Rows from block 3 of a small CTC audio transcriber, named by matrix and row number. Rows with one number belong to one neuron. Each number is 128 + 32 x the weight over its row's rms, rounded and kept within 0 to 255. All counts start at 0. Numbers have three digits each.
After each neuron's rows are labels from the 100 clips, of 14848, where the neuron reaches its largest size: "loudest" is the band of the loudest frequency at the time of the peak. Only what is clearly more common there than usual is listed. The data: phrases spoken by 400 fixed synthetic voices. In brackets: how many of the 100.
# u: gMLP up (value half) (model.blocks.3.mixer.u.weight, 320x160), inputs 0-159
# v: gMLP up (gate half) (model.blocks.3.mixer.v.weight, 320x160), inputs 0-159
# out: gMLP down (model.blocks.3.mixer.out.weight, 160x320, transposed), outputs 0-159

u.311:132125083156116119125141121102127143107130123141060160137133123155121110148152099176101076069179163107106154076102150154120110136100171066147112111131122187105143153162095096120112115178091149144130156154120145095212145113130102134098155129142098093096144147126110108195146096065119209067077117134131129157100118125199123188081175121152134150092157107127172107184142106147093099165103097134088065104128157135153135170216134168151136149166141116189187097104116116179167091182114113
v.311:193133085186163136143133097175091118167117165164131059127086095131078169160126183143142153107101104161077121129123168133127087081152198094180163072151136158164186087161120143152090089105103152174107108095134079080103121105138109089104177089082145123144096108109173193089117153137138101097192131155116126111125094125134131126134116124147153123078081191151156125112179115092122149126173092103108132101108140169155101178167143081072165097119112124171160143157096103105095054117134141
out.311:086113135122185202139130097098146137077114119115170143127142137094127053103115192078155111090129135154152118117122081132107184117134142144108098133116111123167115168113099139095171152134115130193163093126109130140102122149067099149136118119193187170103113174120135123143161175149111136154178093158135136099151167069113087125208140207121144139134083085120107131136122214178121157135179150190189172149187158184143126113140118146168082119093131190133072113122138131111121122126147185
loudest: 4000 to 8000 Hz (49)

u.264:193106116166167127079120170130131144088170190115120123108132112097083088073147092135095105153178135081154132110103130082144163114101121129096154143125068137145176176108122096122121114103116108196171109113069146187140137127178092103129132141117152108156100078149104087152190148139178147059143058086105090176074128114131122113112135085064114137124139134090141145159091094097169115134146098090107137079170041085130111137163131082116139127139193173162115108139108124115108205171134145
v.264:155169128114193109113196130146179156112160149105135111149094092115157143061126133118065091112145160158089118154131138165088156106071122158150184164077105131113152172086130114139166122131136136139141118123149142100090117104154182129135085105124137114159107139102096157118108143131117128149097167114026116167157145065096111093124168146210098157100062105054086153115058079124180081160125135091181152105123158155139135125176169118105128144088164168158124106127097075137114145073178146
out.264:167136158085167092165155063184129149076138162046129087130092110128149168137098136119085131109156137159077099104114141161083116086130147084123145099054084120062110102173179139144124108065107110103116153131100106143079145083096103101108070093108156069117163087108148124132049089162096190150158176118040168132213111134103081122140128134154131121159104135094115084091136125134123096134089122118153101144112093117144154119135162086159107152112118116126118139163092171119158154096087136
loudest: 250 to 500 Hz (62)

u.1:182102154126145128150171155066122090125120098175098207118134122153137085143118069105084120131151086158169073134140147112099207117108151079156174159164115159129091138140105110055118148159159168110139133163135130148105174123119163172103161085144063113108086142112180139098107098101099126098083178087207127086083115185115164113142108141101096143102127146140088154111085201136101136144142163164112186137165109186137122130128124073119147175133159152136130162119123113115132078146038115
v.1:149076100134119185101123093127115136126096131168069170184119151076195089132099178196115123092105146135146133063133178166085111134158094122142164152137183131083121135124174113112130101101162153170099150098149170171108108082142076071141154116117143064085119149089121135169080124144138112085087068169130088169087130164077094118129114150160130132038131083143113135115080111099138168133119160138129148062112145166132099142209093106103160130119071123141109164129121151160124144126160075
out.1:176154164114080129141122136113178135077159155112147128142130160121142092159142124090144116071158144175174162138103201083114102158135129093131143119045098116155127109134164119105158141131129142111132182119125071097122085165109196105112131183120132120110148178095058135137093103145142137158146121142127118109096153182157060130140107091171113098142154127078181074088157137173100167110118088135156117090156171191132153163118078118106094092112151102170203118185124150159108228142085151
loudest: 4000 to 8000 Hz (60)

u.286:112139082092075167131129147057145148146102126133117152125137156124158184087180136128156146126123149171109081098087155171171104086171157153065137110137101145197092106169180078141127131122075138114109065129133079148162151115076146096095207124114152101139160178115048064097138114118109109098124100114095062150108101095090083167147134065146110088141121137106119166131116157165149116140064104166160124081122079125074117134141157107153114196115122141087110119083156124098128140178096146
v.286:155131130150125101104128141104162146106161142166160203131097146173111163107213102200204081072094149134083122094088085189099129140086148088109202125155131161136131088134160137146159196157148081063204141134094138123173162153102137160151162105115202124100128184121124148101156165131090141110159099098144069146145097110097112127166109158133101133096161110092152157098088140121111054121109133098121091106160126128096094153180126163116119157139153135157121143149142091143125097174097083
out.286:140076222128083126126124165121079145145102187097197089144128118156113117184184170126165134146076113172141114084070172189090128165130129119122105100136144236119163119110135130117106146142114137086125090141114110106077125165145089138112128138108137113158116097099161104103134138062122110167125079128141105199102125071093143076118147209169177184190117094125171155131134083120142103132119139074122132104131159115139115134155063149096097172139178159130128100160111107154140108091141142
loudest: 250 to 500 Hz (59)

u.107:088150119110152123093125105167120161101134140138124143091128165167145143111102110103133099161110121078137157113163172081162161133108054171148154116108100113088133147086158126112093129129159143181166073122103193147137120102171121096162111129106102190109108155153116150133125117136065091191206104179140150130117154105138166160109156090151063174098220093152110148099153139167168178158149172159195198070142110109136128122121071131161114100107077093080123088126161123149108085138189151
v.107:148202207093141060121120131122127145137105149135154124094145164126098137124156141155128097141136138178120141176115138125118199127118176131128187071109196193124120174101168104131109149104175171171098110162136061131120153163145133086121093099158188171060071163083093099101154156148081141109137089122137159113162119127131135093113158083143130099152141133092099174070212100115205131084141137185111092075099116087136148101165107150133140124117139116124144094111099083161167160132142149
out.107:149165156158148122130140126129137097191209140085165095118091158092074160115118116202086153105134111163162133182097110146088189095148153104122092109169087182130135106125110190135121082140125103110140167173000140116127128137102160145100143110208153107108085119080116160111095097160119132121091113129113064131200128106114131076143071130118172133181160135140134127180073101118134101097165150132101097125144136167119127101149107141145190153144161133097152150190134088118134119093151132
loudest: 250 to 500 Hz (48)

u.117:144138116109134111129083153114082107114066049158083205147092172129131074151135109110148100158142133144147115105070149135091121160148101041154076108114135201091094106127161153097118157173125156100100136127110082091088128141141122093097161138104057099108176110097152146107119111090136126074052093170146132099118121157225102083073112133116130123092121173126133146099111136182101103071165144149107136159120070159142128119125159129133103162128139142157084166120109128160152156102082054
v.117:193150158087117067138141169105085126106149135148124145106151052161135137146136054122082157193166114137144173110119149184108131173087151132230177156111161137126118171149068106139148169110109118084153157165163134131137149149168220056150087165133129142085107136122074164148127084094104113107100091090117092098140113159156134093158209103112137086155119149148086138125093165082115109096138095120124133140166099157116116091118090143142123159106154096109136162135134143129143184166088177
out.117:128071141206146095121130190109179126100140179159205083132142074140123105100134089118189124159120088154127164154134106103140155113110169173102124119194134111178105165115120141135087207157149086097176193172154177158091124123157139150171122111119125146158136101112129110099118115126091176138159131025084132117130075128112078124161123154088076112127151154097161064116142146100094113178081114034164080148139090118130134111081118132102161138100169141122120119139135132108114118110102118
loudest: 4000 to 8000 Hz (94)

u.262:166092178167112148131089132102061116186177098105145170166097193088099105139211131151136115098197148114155139128103129177146110087157161108114143142123124157088187136099100155139149174151131133124126128172079132082082083085085177172153121176100151132112092120116109144177186143094166130081131076110110151091140110181133096103105148113154150167118094149172132127095140179132093062155139109111134091084157086131174112189099118113136118132161077191116077107119137134076075121108136151
v.262:176118124106165154108108098168132162169075134187148126130132151156126103141172136120109072100134178070126187106159115120167133146115131111152184149113104175157191062102115124151147205112131151115157132075122111172114118127128132131110078105183131137150081171141188146204118144132086133184165157154169125122121113118136165115154102128130118074082152134167122133093144214156162121119135178220166143117218082151108159124145100104195148152148113119098138069103122127102162117133154131
out.262:080120133065142115146159096107104171096096138092120156185117118105113152131084146144079089149090079093146189079110179125143063134127142150091172136092168117184142159087166119142094177082150120132166122089109151107114146148110108153120126076161120143118160148097203160139079127117112167174136198147100107159181123151158171165155144151120135103164098088124115136140150118075140088160098136073128133100140173138113127013140123111095172093042146132146132119140121081153143098144076169
loudest: 500 to 1000 Hz (85)

u.257:134149134131133112129171095175166146102122117211102128172114194097172160099147137153152097163116126133143137196133126149088103175148115202117146102145133133129142072103133159132177083142118139139104121110133131118095152179064135154179153186151090160070112147106113088130108129101117125153141124149060177122070074120063140172088136124209142148071126099105180168143131163077170086111075115081122084114093090119113168177127154151138097155127121080141153137101136187089080122117084109
v.257:116183139144132151133171144051110091116126077095106104148119139119124183107146156117186160133153096086105115087113172145075085166155140176083148128094111163167096121103120125117166137134139112104131095153144124114181188125148124162100163180142132131109177132117161135111123166147106111201100121148173116137096131207164104202083124125139123156217112130166146097105098100097156125040152086114169109105092108149075202107219101106156154173136157099135135144121130108083148100127103106
out.257:117103114134137112159113094117123168165158109090101165091096116117108117147197151088164211092127117168115161119059093129152162116150168083138142202146087131129163122093151118181121193093145105159111139150170071144107078111156119127091174071108142089084117112182116127129171103164161118183131097155149093118103095137129197109076130151113148108121127147137093120149118105113107128096169107175108129155132133131158193117140082116115138053118171122078126174102162161075218179155173126
loudest: 250 to 500 Hz (47)

u.210:133147149118151108077132136161123081127033068134079130136131091147122139109106133120134107156175084138113137120141076132160075109123101097088106124143139137092154113068141092096041181115145085162075091096134102143091134114162136125081189139162152123135112097148117189158189134075056132101115085139112136122099188143146115134136134131113118102101115167125101162075088099185122092077064111133131126187088100133093086128041128114093081115163114083126099153081167147178130152102131129
v.210:132141078065118131154057163092075105149145166115157123155108143106169117120156165145084213093098142070134092131179183097108121134136144159132124169132131115132098118164091106104199130140136158131138099110157124094137090098072167076138172143099152117131133123175022149094044131171143108096124128171119143126138134073082123159126125138134128167204135166139137094139143103088123132158148053118118173095127114154118114148075101092145152124125123165151192136150143180161143141191171109
out.210:092139076098077059149079153132142115130117148096162128125172123134175142100098103185167120140119134172121080195120078120138162152092223152160137114058128142107126123108138173126134132147092133099075119081136106154133145094100154076147085091138159120102163097140172150152111181169113167154091132126161102158118099199095132117114088156145157107136092083075100120166150131119130127095114055150113135104114119173101063112168160162215125118134115183076102101105134082090147147107080149
loudest: 4000 to 8000 Hz (45)

u.20:165145135145152135095104101157109106098164117098121119145104125141069134104112157166177169121106121166086172105159161125116139178135161119171186083060160106116188130126126107202170159118113077160133104123130111129129110131128049108159086133175069190157146098162118076118183165164201130095184054093141149146127138081068143153102118070142073162112150085173183155087145093188129153159140101158148094128132151149131151133091150142142126112156161133140146113167157186158133106162132151
v.20:100124147116209067152166113149083109136169157128106153157104160153090215115137172114127130164164138176122185141158137110094133097091138131061133123115126173061099100118187173162174147096123127114157143123094085141131093161163120140139109162133180119125130140131106118107108180133225131114092156118093166128173097097102073147077128107143135138205089186163159094102094157166123100103098099155104141129121128128145111062171133095134144143089110174200144133161164085089165116115096106
out.20:117125130072139153144162109085091172117114094121061109094104118178111182149093109119139151128175174141181084104145140131095150081149123112097083097116092170136060170118176092140139146069109114150137095088137135143126146181144194115098164065110167133050091115153101153128046115104145146097124206098083170157166130119150067084090099146145140065142097161137092106107121151133124125137174171119136125148140060117152151080162101120168125087181107119114064106136109095135129141134085141
loudest: 250 to 500 Hz (63)

u.136:092102106165127127194094103139086144049140140107148090076133112186134089083166092132045109152142102162108121131140060147173183167118143148090115129188109111136124089141116151140170123126143081142106094159164170162152210129156166162095167088152081153157093116154092116156099074103168148137115156108122126147060095189142156107078149137118127164165122143138156137092103116094184170060130129096108106153115106130149131119189071110114121099138095159101135103172158119173076122138092153
v.136:159133139133109125138092069121179158143071203158145156137102091163115162154119132074168126111070091157082156182114169117151118107140123158166157094083151063134173178107152142130063113067111174111169146094097135147129140129121136091116116122098126127071136095132176091109153155124097092134124162152178176159114082116131098133099154088097184099115070079066135035162134117124083124140154122140122188094082150142125125187141127090070157126118122076164127126132084102161138099118169092
out.136:124092117148118147108151172144133107125054156128103174121086141127137072140083145085148141103136123086149080077134175159099081122127131145175150165103141114144144177148127127105103132096080128099126158084107116095098115074178072088219101135130201144096085151055109150051143193159116076096122130115107157116119112066118252165137159147119174131108163152135117154160143139143170088126127076139160133146135163143118135114113158165181160082127104146128122094127126111110088088099140137
loudest: 4000 to 8000 Hz (32)

u.227:093132113107170150149183120157076124185094150173170109098154139150095106124090121164131111173103104139070166128153145110088164104121151164202188119104089138146097119122089113100137113076114097147162127121125129228121093120147162159134086117134071147113156101109176182129136116170191098053140176143184135182090133130094139169125098124143102122142108135120107098109127196135122153164072109126173109167190141131168178138116205138142148118061161129097095122126177092092145130117085125
v.227:087069131109144170147189119109109133081114158096065152114129134129176185114194122136138153131114088126127136101174177120147152086156106137142124141159193132150204094138172174173125111160085188157146135141120187082110141131154097117089102108097099095078107156075113154127162071096163097110104090141139122135120099127100120107115103096189132085142094107154104145174210076127129130104137157179080184141103142114207101099208100155115132065141099144121159136134117155097131104157115101
out.227:139122137114147138139113130188135121126162142116050060177147134140132104211148165162174077173127076159122168115136199110178123120110102117139074117115155133102144119121088117142110138147165136159130082093091067058143134106137117114170120116093132106194111048055131152181166131088153087155176115129104119107139108128123110143120159083115192123105106156128139114131167080147115093164137107135093101125107109185183154199142110108137132135114161171155158183121092105115129142094173045
loudest: 4000 to 8000 Hz (34)